Rows from block 9 of a small audio frame classifier, named by matrix and row number. Rows with one number belong to one channel. Each number is 128 + 32 x the weight over its row's rms, rounded and kept within 0 to 255. All counts start at 0. Numbers have three digits each.
After each channel's rows are labels from the 100 clips, of 14976, where the channel reaches its highest value: "responds to" is what is common among them. Only what is clearly more common there than usual is listed. The data: drum patterns on synthesised drum kits.
# convs0: first width-9 conv (model.blocks.9.convs.0.weight, 128x128x9, standardized in use, each kernel summed), inputs 0-127
# convs1: second width-9 conv (model.blocks.9.convs.1.weight, 128x128x9, standardized in use, transposed, each kernel summed), outputs 0-127

convs0.15:105092100093106138128150115122094115198113151116165170154129180175185138175120129131185151179194150133195122114158131129158110141106179164135115171083116137152130087147191103127189121149116091142127139191162111078122130108081088142129101081141112181105111142150135088095173120145119172132088144134190166126124116171089108116097111076130117079107072126024142138096108133146161098140104
convs1.15:092124114173142107106116120142127115089170154112169144147112127151106131148105109129140124137166137138102119138090116144154122124180073159103120146110143124101132063065071147106056139149126112145068113148125196125169141165141171129144204108141189118162152129105172138077132141123148117091146129163082177213149166125157101201101158149113137115115062083129103063087092087126035138104126
responds to: reverberation; text has "room"; text has "reverberant"; ride cymbal

convs0.69:076115137173111105187136093095084134077109137107133143175163117086114138157139137136108189157143107113129186121087057083124131046200112133095093113150137137170171076159128110144113132137140163133126111137183102128165149123101069118146094106149144138137206092078130145167103146134124103102193155147088121183129161087105152132162165134177149094200131156117079116152182074129115120162112
convs1.69:164189153167114112190137111108119096063144180123114068068130121113162088133116121182167183141090141180134146094171166122151129138128120111167135072142121148127133094083092137113127147109153184057154187101087140141087148102111075169152169120136161067125127080093168162081133080100124148073117131111164078119118108091139071087128088130090141113140136119116180110099093062128131130126167
responds to: low tom; tempo: 90 to 100 bpm

convs0.107:083029146135132084126093156129146125080131117117123105181107119155152137119139166176155106110163083114118198095189126134148129137113182146156085099189076184066117153107078120081127126110062131133071168128133166120118178091126130125182070122160146098096121109104177167137160191148110136146085126142148161131137117190094109148170101130110106152070119182143124127100166128162090140150141
convs1.107:169157191159104130153213178125152130195213137146148159098134159113095118116120157070130081083115144084147120137061170144113124180089107116166133110080131082114154125131158106121052183138085141132079147165134164122174104135142118118165145125059122102109145112119028096125144152090158071142135122105101158130138116093113126122111104090120141149118051127174153132136101144108146131153132
responds to: march; random hits

convs0.27:216171095085164154179129159117196144174147109150158125073059103176143129139079194098119102131169093175130093144168098125094125107098110101117096120121140090083128083137161128158069193131173101155140146118143119114148081132086160126140139144128135156098075137066153120094140111108128185121157182151112144159127123134064081159132145092139135121054146107101115123158085146138167116181150
convs1.27:123127096066149098120122087135177101138080135129083173174145118181093169110142098096126111156137188112140159138111132188126162159165103143111132164118113199110136109139137135147110088176144108189133142117134093107098109157138118078134114116130129156069109164022083171163119162140093170145083088098082124191111113130076116173139077117132169125140194086181110111170138125093150105150175
responds to: snare; march

convs0.124:129073112052103137152159135166146051090129113126073090121085138154117146179064122155117126093110121125115094124167148109063122127125156150108138123161134143120091105044114160153136119088116121108057106142091124177140136136110104163114125211126205125097166218137139115130089123140098136165132193124171148144135145123117124117194149117178144120145141089090146116120145121103118166215145
convs1.124:093102118159133099103115085111092156144096147073159077114127109089130109145098056126118139154142115162109090135094098015161124059136149141193082134092182128115110128191121101124067119098130077093114092091141165161122147122089160136118128151094124120126132079064081136107123136073160200153103101145091141112122100118138134107159116156140112146133056161110110147134082164171127128197149
responds to: crash cymbal; tempo: 160 to 170 bpm

convs0.93:133118154135101133142132126138139134175136162166047119114100122147104097161129116141109063102145123144195140082130135134152183153142141104145098069141100136118106096116101064123129125144118148144156193109105170199139174152121107122060120117153124127135128142093137171132079125114096128152121107070104132098108183082222056180111099139145136125139137107224141047094127152176122176158119
convs1.93:134117041056073110086108146102120069114075089145171112101095130138188116094105177096140176112134106123129155142151114103122087152149123174125132074108125125041169096103070204116112090112129100099134114173122123132096118090166127148156118142067130073143136166129056152150152103079080106083102149091133124135138138097129122135100171092155110096175174168122153167161174120111123133113122
responds to: tempo: 70 to 80 bpm

convs0.57:146121191206138125132166142149169154158126118136153161108083051116106111071087131109149084125115108070109126107129136112102092120145035125085168162100101111151100182147086135076160148146139150090150188106132180149126103154127087167167111168129101201129131097106102140200191108125181134146115132048122178118116113066130132167117094108139141119134143118171085141165146115135119146139103
convs1.57:087084080079110156145074147087165079154075150143194100125156129145156135110135080150139155152164159110172152170102141086177095119137133184150149158103156144103144111086068082130104111071074098153118157117123139170143133154107140110165159076188148100140140165185150114141114070127087160159202106094115105135123196145121128086095132146122121084135070138091136142128087140122057136079124
responds to: shaker; high tom

convs0.36:157084147168101122074087162098079157161136083114100142212161146152166185090119149185171157156180139087175152156114108136127139098150101121098151176105179127130122121123144123095168108176160123183135129133168093136159080098128110133089172087115169096131103112099074144162087162095096093142147118138113127158138065138164164150099102130127110052098133072087109168154102084178103109170145
convs1.36:138104112080123111084126148117117062081145131072145180155169107148118141177124127145133148137112156075142091170179136142172126125121111115114146137143103142107143110106104130127102110132158121108139163161098132069069100165106077108197088155095100136115089097061140069102118144180087174067066186130172148172185147180131153113108177179119098152102139123094100131146097119143129046108079
responds to: tempo: 130 to 140 bpm

convs0.112:145122154118104124181183130146155129161147135193150133112149065115145196112110105135115083105140097145145085123123111166149158099110172101147112135102144193162121133098154133077168070097127151112154121123138145189128118185117114114169107149140114159162089092114130142124144136198129172136082076098153118126141124101124000069007124113103119135152120141155160114159124118095134140151137
convs1.112:094124156080137123114109124141144097159144104101170154193136155100165145141129144118126109114178149091154114158080150119092121096129101152110120181119123078119145133123111151089138140184088141108041129130096110092124097094099158145100211108149132126135190195157112155154113148096064178123146117115059135109067100046113079112096136164195118208129109159171088114136115171137115169108128
responds to: cowbell; high tom

convs0.67:143139127110174127155141092108079141116093163120107066168132125161185132172145196145068073179128131147178104167086185174103141086142118161125153129103180173114131169140082133113080118094089134100125121140125091097100136116127145108077113178120110038110110219125095094113173132078115126158145121080178118138127130140143172152129180127141100181152114115101185154098133130083174119098140
convs1.67:170142128092140088106151113163075124076085138131134084092108161139115126083139072137175175117159137128103082101082131155107133099126139114133092154154088164160129105103148155099111138131172142186162095116116160133099097138150095158145113127104109161091085201138097155132142149194148110100075136157117105139133102089093094121163128124189165107138202223137126098124221116127117160217125
responds to: half-time; random hits

convs0.52:152108139126103104156195106142115104117098162134182151098123108128145108058162063101084121088136108102099157158108064127108113115147130191152127144183124092113133096155160136093164223084143113101136127125149152226134143109101171140148124138152137070069160097108151111185170145119101146144111133142122084130090094147128090137160082112054193143106116145157110176165155110186121120127094
convs1.52:168103122140098134102100102110171057153136098082085187174114119133121090164095142120083091165109147101165129142089170111161158114156124158102141103144147129087133080160065098112056029074136129113172144124140193154131110117068087133127166131136141132149174093104174110133137161117126096157172132113157155169101176111147127126134137116101047094129113109106112125103064162062087108117156
responds to: tempo: 130 to 140 bpm

convs0.94:136126129129132188118099126116164098149108100156147154103190102152151138089150127171097187091128137131119143115161085103131147119097094166154115124131131097186084141065093159114191183115123024058151125133111177082160152145126141107128139151105107081074119061194127124129101064096160139088121162127136102150093138144129064081103171151100142117092119192103138181116131114125086100128165
convs1.94:094113053018090053086039097126124084120077155094141141164174072131146178116080088139137137129145090145136149154136133161136111103149137153147148136121094132147129115145126129118100078087096098142135101102154130107094131082113113106101124138107153120118114166097081118131181167075094135159133134067103154142090124117083172103165088140130089123173164140134151220145169162122157106156118
responds to: shaker

convs0.80:163126072088148082113130128108177104059110164159148099132192141123142190166166146149132141153124175125130111104131070098077124159139120083161126131082122121107125104100083115110025103130132092177109105147124098208123138126109112174141150107166137137137094075096075161111091054068159144124142153167131149113165148165086108140121088137125192162169099171157129116150152168180119145116144
convs1.80:094126097107116118165076118111197107118078162137156164099076113118141164129165144129111171150149159167111227185212141178120118142181166137094130103088158162134190070136092140104163124126128133085161144112130149129110139132140141124129173187136097109122123144070125119135142126130115116098090116072176112128138181119102163209097089110153093146137194104106164202155137142115147113145166
responds to: snare

convs0.96:114203155072166176135149091096142152181178171138190117100113102114111147150119098148150152075156114095127124126104098185096098120065076090113155120131174109153096135122203089160129143096119111139180121184187126139120103132131135130192126160048134104133109100109124064129138074131152113032186146147116138116110132107132123096141106147084150120139128091070118160160131096146168133159106
convs1.96:076119211201129165158184174120152233162120089177174107088106120116120103126129153073125160104147129101111100114187079068168133104142098153132114071103161193107170152107130133069132181105109132139134120139160121139162157139114180123098125088133163109125103103077106116150143099090144078097152116124108167140110132158136090146156156101104158133143137128078107091109152170176114190110133
responds to: snare; shaker; random hits

convs0.58:089078128125148133177149137097139146101122144137145119121138218102140145131159176119120136113129107124148175137093167068085065136059148112146123121147105071141079115143116156103149114116191125112104128140100081091164055139170099197133131199128117134129115155140103091151137084126103095115105099192109159150104134131079149142143123162144114121071101102073145192138111053185067170152153
convs1.58:182168165143119111154192174116153111145165144132077105161078083065115107144095098133100129087083138125132150149100131187111112152113134100153142220189084067141106193206119052146147126156137162133126132167082136140107111115097095117120141162083109144109138100145208133116108081118179129126171095133147096134119135130133136137143156138175104102122151087150117125138104137068169050113122
responds to: closed hi-hat; high tom

convs0.82:166095105099158105138117070130137113076116170104204148149179113153150128185172126184137196193168107127093095116059146124097066118135168108176141141089124127146131080132099125173087132098137103100151091098140111139138146116166139095113124120113106027075105149121075067176126117112133122097138140136115138160153121137061138132138121116117185170135084182134077122144192109097144131152122
convs1.82:147126069087089080067079085125147014136114156103108144126101114127100092079167176144130160108112166127121160114119146185194158130160181120121112084129120178099137068125070153146143100092128164149139134099171104133138093152165172119121142171129132108129159128093140076116150113129083076145193134078157152114132121129137091151116164105124089108093214089166169141149176123135120129152148
responds to: shaker; white noise; tempo: 70 to 80 bpm

convs0.103:058152147167118159124154157095120162119150151080092119067141066092130140079101128215120141092139121116100077117111121165144067083116119136186135154145157141148146095130117179141148158112050100121131156192126118080182134146141084137131143182121106100094149073135118117129180113088201134108161080136134180130120074125137100133144188129102093131114113130111110170192168122170161175120142
convs1.103:146178151086136168104087091116155172152137118141130157184093149073135091153127161145076154090094114074108058117128129169094136130153097125137146098115085122139163144146128087090129143128158126109124192203124164166155121123146136117130186119137097073160121077064071073115105089080121132054168128114161127161116130069110080152113157059120083132101105121078150113154104113153153086080120
responds to: low tom; high tom

convs0.20:085123186184143138202089165094093101126079157125109154144110117090135174099150119087061118173105125096161111198092172076132173126136151149154104147115037098161153177144162133102166134107119133189128146113133148185168133141127128158183102105143139121115091120168155090101145119109067079105112185178127109192126121122158108135097162176138118138091149116143108157111095109088182133135092
convs1.20:154075044107133096127099112122109125105042150143135156101128165097139087106094150152152097165113125108129130114120140116099148119132167159080124110134155144134151124185140157143107157148117098151160181081106112135134147136127108080079169158114120091075213183174105205126139167123091057121130102140150177167185149054179169135095114145070115141120153121129176156099126143097095166167112
responds to: reverberation; text has "reverberant"; text has "room"; ride cymbal

convs0.74:189111027058168173178141090109107185104104156123155091115109140131100198162104160137241100103109102105112092146129125125102103114161116087148134115155183127093112109091158115175077084125109174150081119143146150126129096133133121127128127120060199147119107098090122154136118143129176171131138114144097111176182088105114142124183150127131133099091126154109110130147123143087164118089174
convs1.74:152120074083127110090123079116165111084084134100129113117093088136150165068141140164144161153091149154164195138077159149081136156121181144111103135136073176152149111139106111051125080084136139131141131104142157140194105098129150067168106136108173122137126115106046127112063095157098115108122097108057157129132144137117159184163087085187172091103133100112142154111155093111082084143139
responds to: rimshot; march

convs0.97:095110128114147085117168169094087119143103119125134134095118124062166185158196211127134091117151090096139147127096125105085129156135182110134068108120135073107149132100130103134161155131157172093067106099138147144122102169106096115098132125138162105118163158140054154136147152099149134071112138145145097118137075151176189090118157094097174174053141118144141133125163229167119073125152
convs1.97:207118074157141117115099079117167172123115113126096127161120125104147167147136130134127092168175124131141077127112093125179129107164117107113143156154173187139112176135158092124103090146197047120125098089092137126154114067121101146104088060075122178125103101177127114105102105116129092114090174122084159139087094204106104133087071101120154158201117144119069123138146114170147090171131
responds to: reverberation; text has "room"; text has "reverberant"; open hi-hat

convs0.122:121068113101165134147092197171117095107112101106114123146157118132144187216112199115129135165160120092110175115092138107071047139134162149087115125162112124076101158099124139143123122112162107116137118091106185114103147119093110173136104125093065166111127093072136124185088115155146101150160164164082121155120171170131105087086154169181123111114138146117190057133114131098123150185093
convs1.122:099119187168160150169182150111135134135175153142125111057101163150109062102154128124078113092107134103121162125134115137169195130155154144164075124112122097138099095102080158172147142171080149117116128136128065180143156142149178130180126151131088152145105119132125133093139111101217181104152144127152170137167103111132081119067165137138152142117088106120187143107168176130104183036152
responds to: closed hi-hat; high tom

convs0.23:183127093158082159147154099084140174140134144160142208157128104110126130168144067108102136135089148128115126172147099164112120155144103103119142176172132068180099087128169081114139127144154129147130159175086096175115137170162093083126084113110167102143134110138097128131169100120098217057125064159189157110062090120133128162126127079133137135079100175110118142158079117170098154142080
convs1.23:079196175142118111194133179073188158170131121149105139135083080068104163172122116073137104088127107155162122152119167100112144156135131137097163107130067159132122153174129083171127141112090115175176122173137187159158168086112114164171136107144130146130143122145177137148162157159174146154138120128125109067070126136098140133148092146123083118088162105105093119166077124121172072107047
responds to: tempo: 70 to 80 bpm; ride cymbal; tempo: 80 to 90 bpm

convs0.83:093121154131110195144117071099098077155125151098116148157124166140084076144135100141089103154098121156130169135124142134199182155134127161111075137139100177151125140123152105127211160129166128144143118150132124069089058150132105193144105129144109116147121106145167083136123085130090082108108171119126200091107173052176098158097142148146093141102087129166128128144034193114149118119107
convs1.83:120088037016055064098074101110109052075111129098129127172118077132117101108106164102167165186140105133123107163102171149113131152108201164108135141155114121118156128101111120110136098122148134108153141155102086145122109085077117126113107133166108096110151095111083101091128136083095130174123163155143184112164092110123147103046120144144132107132153104109152161133153131097159096125170
responds to: tempo: 70 to 80 bpm

convs0.17:105129115109148134133050136154144071147075163157138070132119107097166099181185074136173142151161098152138157122167148046086112113095109071108089091124114117137121116096054102133089084120108118182169113060150167166087103121108150112174116149111120166161080116101159121183174149118146212121131142100121146112140160152102145105180133140128129143201137188140137132133095170121143107106138
convs1.17:095128087113154144096123145133121135146167139128137113155090087153105073158116123164116084100105102163047185139147175110164174225128149155162147126150133159096147146126136177171112101142103120138099136101152132157179130159110101083143154113083124117172145149156157127142090161092131084093207100184104110198090150172102143152093148087108173133062147075102129174114160169188098121156122
responds to: crash cymbal; rimshot; march

convs0.16:213134177158131156103149142136069130103147136160097112128110171131140085148176112099123152137170148143131108148161168126107152137150157132170106088161134103159193151092153110183148121129126067087095113130071151110118105106095118139147121085096116047118107133119111121131079102092090162075211114161120169061130141129180111190051137127121157105105100098133154093153079154117049112123114
convs1.16:081099116160116163170154142115148174152178124168095079100133099087108083143120108113071070095071140141106143133078136142133142201202110137138176164155090161129121117138146159129137129155158192153158133051120082073168152133152152140110157111070062127087102106123129124080126136116152089136115147152174121115083142120168146155113103169200089100057116063097114130134126128125141113106089
responds to: tempo: 70 to 80 bpm; one drop

convs0.115:118094103123157067111133153134174144159093151108088134134125166136136126168138145119108125187122137087131125122202072147130100150120163156155092163103116170097135088200158132098100107101214103122156070153105143051099087154109110147104094100146143097087156156098139103102178143148104035158133176151150050234107143098127163106151163106126125107133144151135133168129121115147144109110140
convs1.115:124057120093152126128163109140114114182110091106117097134166108174162195176164128111113114131118128140141137138149142122090108105169168075085129095120104099094071137094135117108123108133085150128173151107126121163117092148125154137097129096146098156135067187103137172181187188162102136118113095183056124078132118021133149088126154183121139152196111141142081118117166168145155191152130
responds to: reverberation; text has "reverberant"; tempo: 80 to 90 bpm; ride cymbal

convs0.30:163112151127070164148143092131166146141157160138152086138091105199104182115152110131110093094164102126133142122140098128119139091141130145094118161099146177172114149074083114135090125106187131192108134150092086111153112186118159098124139102112080117165092138132062134141163163146101143080167147180131207124124177074192100104121168168150130145151156171058120069155103102110082094075117
convs1.30:116150156159126119159159163073135147116142113153063081161106056105139125144176140099089122129112160077123119132104130090128111123133094107125133121094090148116151096122120121147166077083112108123139126177108124199101189066062132151170127095106115153142174170180151144097133114088147178157188123123077107100066070100053105112145116125081125126122141099101086162186081121120079082100080
responds to: shaker

convs0.120:090189116176159173137175135156134126132115180105129146122093141121112133074138104190103114116196143153133140179164130134140133071158187161113128179160148127168144120142162115100129174117173195139101148089138122068102136147027084150156144144106070126073118106123087127105146086150124132156164100168080203116159109117165125132117166159089115129127152112112101135170116124088131170113044
convs1.120:123111136097111097127151077155121091120119081090126148090112100152143118118111150078150072122086120132109149158097143159132115143100097105101141151089146172120095135175071172131159119150169151116171131062151092119140135133111178095128165110142177131117148167082000087123149138091068110144134127183083175165127175103134152119132099095203103165157129143116116123117104165110076141123183
responds to: cowbell; crash cymbal

convs0.44:120052132091159138140131136132150127157104108072154108169178100120136092128113163072179152188110186117115064142053152114078081110129129087159164119112120116087147136181128105080140157157091094141138116190138118129154159129166160149089152092139186102179087202076118123118171072102106102077087145119097144166129113145193152157115143121148114169153150168151139126146127137096092100145176
convs1.44:138141091150134109117174080152131097045088109105093164080106107113103078129065138144110111153140151090124116105149083098197093142121089132149115141130131143140125060098097143164113152101144053128134112128137161086142136184150073169103116156126108100084099111125161180156131142222129164088092103198157146108186107172153162142106187145169164091108120159091132178126104139118160141112166
responds to: cowbell; tempo: 120 to 130 bpm

convs0.109:084106147138080163121124075119153105141073175148120197125157068098084176061081117172104128138142112150117111103161134146112127088100178171119120169156173156114118090145162107080140176124186139173117120158156168189102090092098171162106134170162094096113097090137124076145148110114116129092080054160167107194109190177121126093152126126093130077129118104148105158146165137140120112151143
convs1.109:142149190156146185170147188156151194139167133105120131137119155144062102149126132142096129130096147087120024137097162119142118155132101157109155125145108131078082166186115098167144154101094169133108121175146142130120091135119129134147132111082112163130098050110228118096079105145127124121150158114145172126131114147183139157205122145118110116143044136119112100105070178135145094096144
responds to: ride cymbal; low tom

convs0.78:174141032111108068154130073090097145067141113126195131193164135183213137124114207165158074148176156147152140134123094125170141102093119098150149109105146132187149121137132103102138091114139099134070098128129111105120078146138127095095096137096107127154133198147119103072131097126129183103146158157134170134150115174109134153105208122086084143139118111114137147107145098170119156112125
convs1.78:153097114123125105104123202141120143138179122154113121147121144191127162122189060133077202171151148106117108171102141151064106070119138114096100144139121100161134144155171129165175138119125141122119177113086049141096124139055092102124128068162065152120139071149117132174100152129138158075121110138047093123065098076151128130160109119169141107137106142133127145090118138095203106130122
responds to: half-time; white noise

convs0.13:099149139143135115093122116060139133138137066097082111148104117162103094132096057073104083114109112142111154155105112104126132067145073134095140116122116224131135056105124113162138115133169120157127112148156219160147109144146098099068168142136139114117195139159198144099106167170135129137175089166109085167182137164092149105111150135097106148135091153139186110114114156171094098181154
convs1.13:142115062101114083089066089114075084129127099123166071134158119158152133088127100187121147161133084124133132090127145126124142157089119069166099095070114099084106140118138168105132072093070077094128151123180115109104171135110097102129124103089135141144119114093057116130126119141091113197122128107043095134148116173131129109087124064125133115171197134151101132130196184134104187138138
responds to: shaker; half-time; pattern: bossa nova

convs0.31:170146126163124152147168138115150154152134098219121105125084160089093136128123137064145133140170156158136104163193101133148168115201131137105132123153101095175195126115133145121120130160148085115110048130113088114205085124124093084115128154065098104135154107122116103121106093067119186125137156118138103136136158155093046124184129144128105114086136149101135094155048135116131068183102
convs1.31:155165122121152153076116144108151149148141149124071143043112140067047088130168109047082056057072148103106129091086102219135190177130101093132123121120111193061123102123156168176115132078120137162125170091101106113164109103149155125164124090130105127148103093118123113122132162107145116153137097124159133131102145174121138145164105153126128141107122077124131131150132118129149169191107
responds to: low tom

convs0.98:098096167101101176130138181118162163147154134164170095077099091099113140130129164148093171144127160138122172169081152118071097092118126144136115128127125050075065166128122117122181094168131076101098136092152174092100132121121137145113141196085096124121135113170127065156136099093169125109137072116061196098084110128130104127084093148097122188118184164173129180163152122101121169149129
convs1.98:188156163189170189167147135125161222100200160140175110145219111076156162143167152206103170130134120122121168121115162201103169116123118070116098144163141091162068153151138107095113146158138145148085122157112162094157091117120137111114133116106136131170148049103135127094103086126132122119130150129067142131135090116140135142095118114139177113111055092124143138138123097155114142110145
responds to: reverberation; text has "reverberant"; tempo: 70 to 80 bpm; four on the floor

convs0.14:079172147114106183098177125182143135142108187118143131147120136189076144092089121169118101167128174150120081138116074067110159152100171124147115124114107035037102135107174117098118083127121180111150178082188144095082170112099115128119137115115116133088105097151154110142144172122147122204111120119167143134115138130146156107108147062080132136076168145114091114121148148153163079170135
convs1.14:176145127137145162117118075123102128125125089163164126158138127134142122145150132133204137180107127074132087068126124125119100137144064080123168128157110012200116134152163111094160145165168137099140122117132091151115115100167155075138103105095131181196152100135123088095081077136112123151176139107090082132152114095114144129177132127101125141178118132114112118195033082159124148105157
responds to: half-time; bossa nova

convs0.61:139085180177126165163139099155213148199154110107095124084113102106124144021137132098063091127115112102136130141100133122089098143071116122071108155212100131092068120123122163140089163132171103148125144126137166163089086160087141130136111127156062112160124121076134140184093144194117147107138138118138179167145161112083103127135131134143094106136155124101100165088125187112135119138169
convs1.61:128065006080089081081087130123089034132091139131167104168137131186139147121106124163114166122115136123170171133205131110141147128095132107151107092115146151072180138114108133132098091113104098139128159146138108124125122180141184101082167167136178151127151118131108111144125151148073098165161130086126117140176136149136123140090154125109098149118193094196118114143147173107078145164166
responds to: cowbell

convs0.42:104079091119124113200125132138123131140155149119179131112139065153125111144055118079112138115154178121148156185173088115152146072142148103092117152133124105185107156137095110101076182173139112154070115076124125133103146087126187116148158156166107109096122221119099085123153143120094172154114113188196134177108116119133116162164136124081119124136181099157128147171141097112093184194163
convs1.42:174117118121133127103088079172160059089151112060095143155153178150100104118103135174130119126194086121129118145152114168153136124094118128134094122109166112164147129118073143128095120162149147163140189165147167095109152242155111149134154138161140131127129106127205180134147114182110115088091151138189169133138126201163101131105147114134183062102084083171131111092128115174151105153120
responds to: cowbell

convs0.101:108096107134135116082134125083084135121127162133117156105135096054135123123146139124100135094111124157114135133139097111121089111167161174132123121133160105173118145161176167125187120128171136118146102119079159122110118125134107117152126118176129116174126182177092145142151046094130119111128139160025190188123142143121109111124180074117180081164084147108128101131167041212167205142155
convs1.101:139139103185129147101143125102119153168130101159156157124176155089128158161201060132167137144153120127099114128146116171147155135087112126141102105078132104112132087101143134136147083096088146166134180115162141165118129119148128134161112127165111110153154109152075132150192033000125173175121129125135159107128139136119140117135120074141136088070079098135105144070155080227130121114124
responds to: ride cymbal; four on the floor

convs0.53:125084130179103146107092161135208127179154066116142152130138158167116138121104108047135095129159142094098140075140110126069095152150081194126153106149147062123085109146133141121129136122098117039140121119068092197167130116116139152147064136128105102128141114088131048144134113121112106125120162103150172181134205155097106137121108137122155138167116174133100104099161154162190095092132
convs1.53:145159192144125129166096146148120145166092115117107111132091113091075143065135044069091112070096142147150163091184167084155205130122144087136137121160121162104139147139105113183104118163132116069155062123105133139157158154143129152136142113111177159142132218133134125130131159149200145150118118091118089043095164101119139111075163114092091165129159137122183089168118137123131141158111
responds to: rimshot

convs0.9:120122101157106094123102158193194141189125156104145085090133151130155117091087138120151138094109174123150166167120138106153152105056174153123113120136115177090149133116179124164155068191126023167147181092122114140077076126105097123162173115143147127115146074138170110118141059110092141051076123101134133089140141158127129106141128146107142106122098125132185130112150169177138136191101
convs1.9:189135094143164108137133102143065092115133102120134117141134142108109112105111134159154115158164101069136093081099122159131132129096104047150129110122141098195130206112157090104175155153117091108177092125113048121161152134193105094117109215096110130146132147152114071146128104136087113122119119062079119083119083154133145083148127094161116167140188127138103079191138172176167141139165
responds to: half-time; cowbell; tempo: 130 to 140 bpm

convs0.34:046144151109127092157120107166122136145094090077155167155154151189165149133128178145089128204193147153096166092154104135094145135137153134153136136154137065100118152104087159154107093144129126079097071214095098098056125154115144145068099155151073113161083102104126092106114092092123138116161155119128192150141143151121146161142099161160128083129078128105119162167083124134105106077164
convs1.34:144097111076134132130100104146045124111084113154156141131162121149173219131143164186115200151126122175129155153152103151094157069097177146140166170123109068159130102145136093147157183139170090118124139080181105115136159090136144136125136168121057114078157083126136125169190064111123148128149120128141137145171111169146198113090122098088090121125103110108186100118155084154163090120133
responds to: shaker; tempo: 110 to 120 bpm

convs0.51:105088212159121148180138099097101055092101193087151196173116123125150180166117105101086112112135164125084158113051086084132115140137079181088058102144136128140117159119172138128160101132127152170097143139096110163113156183095106145197133112164131117131115156151094133100171092092169152092126093149122113160100135103167177134123105169092112120122107102158150121093137182074153161143108
convs1.51:066130114144144167111153149154162179152108197146128103123150106112144094170168145147142145113113108198123108140153116133143113077094105157101116179068150192184130149104084094110154085129169104093048105144130108149103136135101136120164080123150164156141169145121172154126137093135120174120102167133127056155087060200102083165084141198122094097105133087130080105150147104112110121074149
responds to: snare; ride cymbal; tempo: 110 to 120 bpm

convs0.28:119118124102135108151127118115096104106108167073167148146130129122135182167090148112088083117094116123077141134156114111122141086181097136103076178144122091176102113105180074154053099171141117132109148141186117162174212137107188098111118075069127098088168122102133075087150103126132109170161155128120135166110175094130145120156124223133138182135129107126191126088158135173093114091159
convs1.28:070109139096120107163062079124170137197097134134096128173108104121129132120145144142121133228125119136136111096176106056173175060122179142113121112138137169081149102161161110156147112114086131153121158097152176105126117106102100127109115168149122100114190057190136177161134096154106142093151142114091163096098112105122084109084126147078078102068125119145149068121110153111067133105149
responds to: reverberation; text has "reverberant"; text has "room"; tempo: 100 to 110 bpm

convs0.63:104130162149142124151158132158145176111130116136092135116078116099109135049173121082097142107081184165160109151137122117063142129133099073123121157137088000074124143108148127150178189097146112191131139136169102072137190149145148096078105139114098097135122193133133054136114154114132130159087114065195130092103142139158111166134139167131119122122179158135128142149127093123108140146118
convs1.63:112139132122109166108099133124138153147094151161135168113167151132098106100116179139077078186081099155169162191179162131091145145135175184148208142148116072166179143196185089173124177172136167139176097126081132131134085106141099129076111141150099122129109099113155155082107119120141098107133122162190096153201116143138146166143103119126047131115187088131157141145089140093134143106128
responds to: shaker

convs0.59:138128136151179199157156145151127143126120133150094109141131123101101079086114121081125104082137168100153196146083129118106154127101131145136133131130158107138125111127133029151080132136134165158107128098138042157150132077139088000115132088116129128143102116127123129120150123150092109104115173127123145153143097109214127154125133141109130108157098083133194089141137223111136190075100
convs1.59:120101138124120166124152164129193114174137149124046135113139170111115109106128108065097083077062112146110134132113148105193133191152197139128103131159117153081172148101069158134137071117095087099142147164083111123131147152126112159162130170157138144078103167102169134141114156116140147110121087084179098179130103166188164137119166164162076131085117085074076130132150163098104139061134
responds to: tempo: 70 to 80 bpm; one drop

convs0.6:101118120138115146133075096142073161165114117089135137188125106129135145164048079116160158161124131087099111119132137076167148166158107155193147164110138133127099134142088133114149076170099085139139142143188135173184122109126123154195140096118154164147149090135170204101173064157166141086136094133159133078118117123177149154110106129129115071117086189105186074079116137092108116187146
convs1.6:188090124092110134121107128139132103132105139159163125090147138111183103136155172186101101124137112132127068103084148029050142155138118131142176110176097071110143161086149139128144120121157042122167117104140120195144160084226150132130061150133150137139111123123125141118101185107096111163090141150088110103141117121149162125133134130112090133154160158077060082149095121173138188132130
responds to: half-time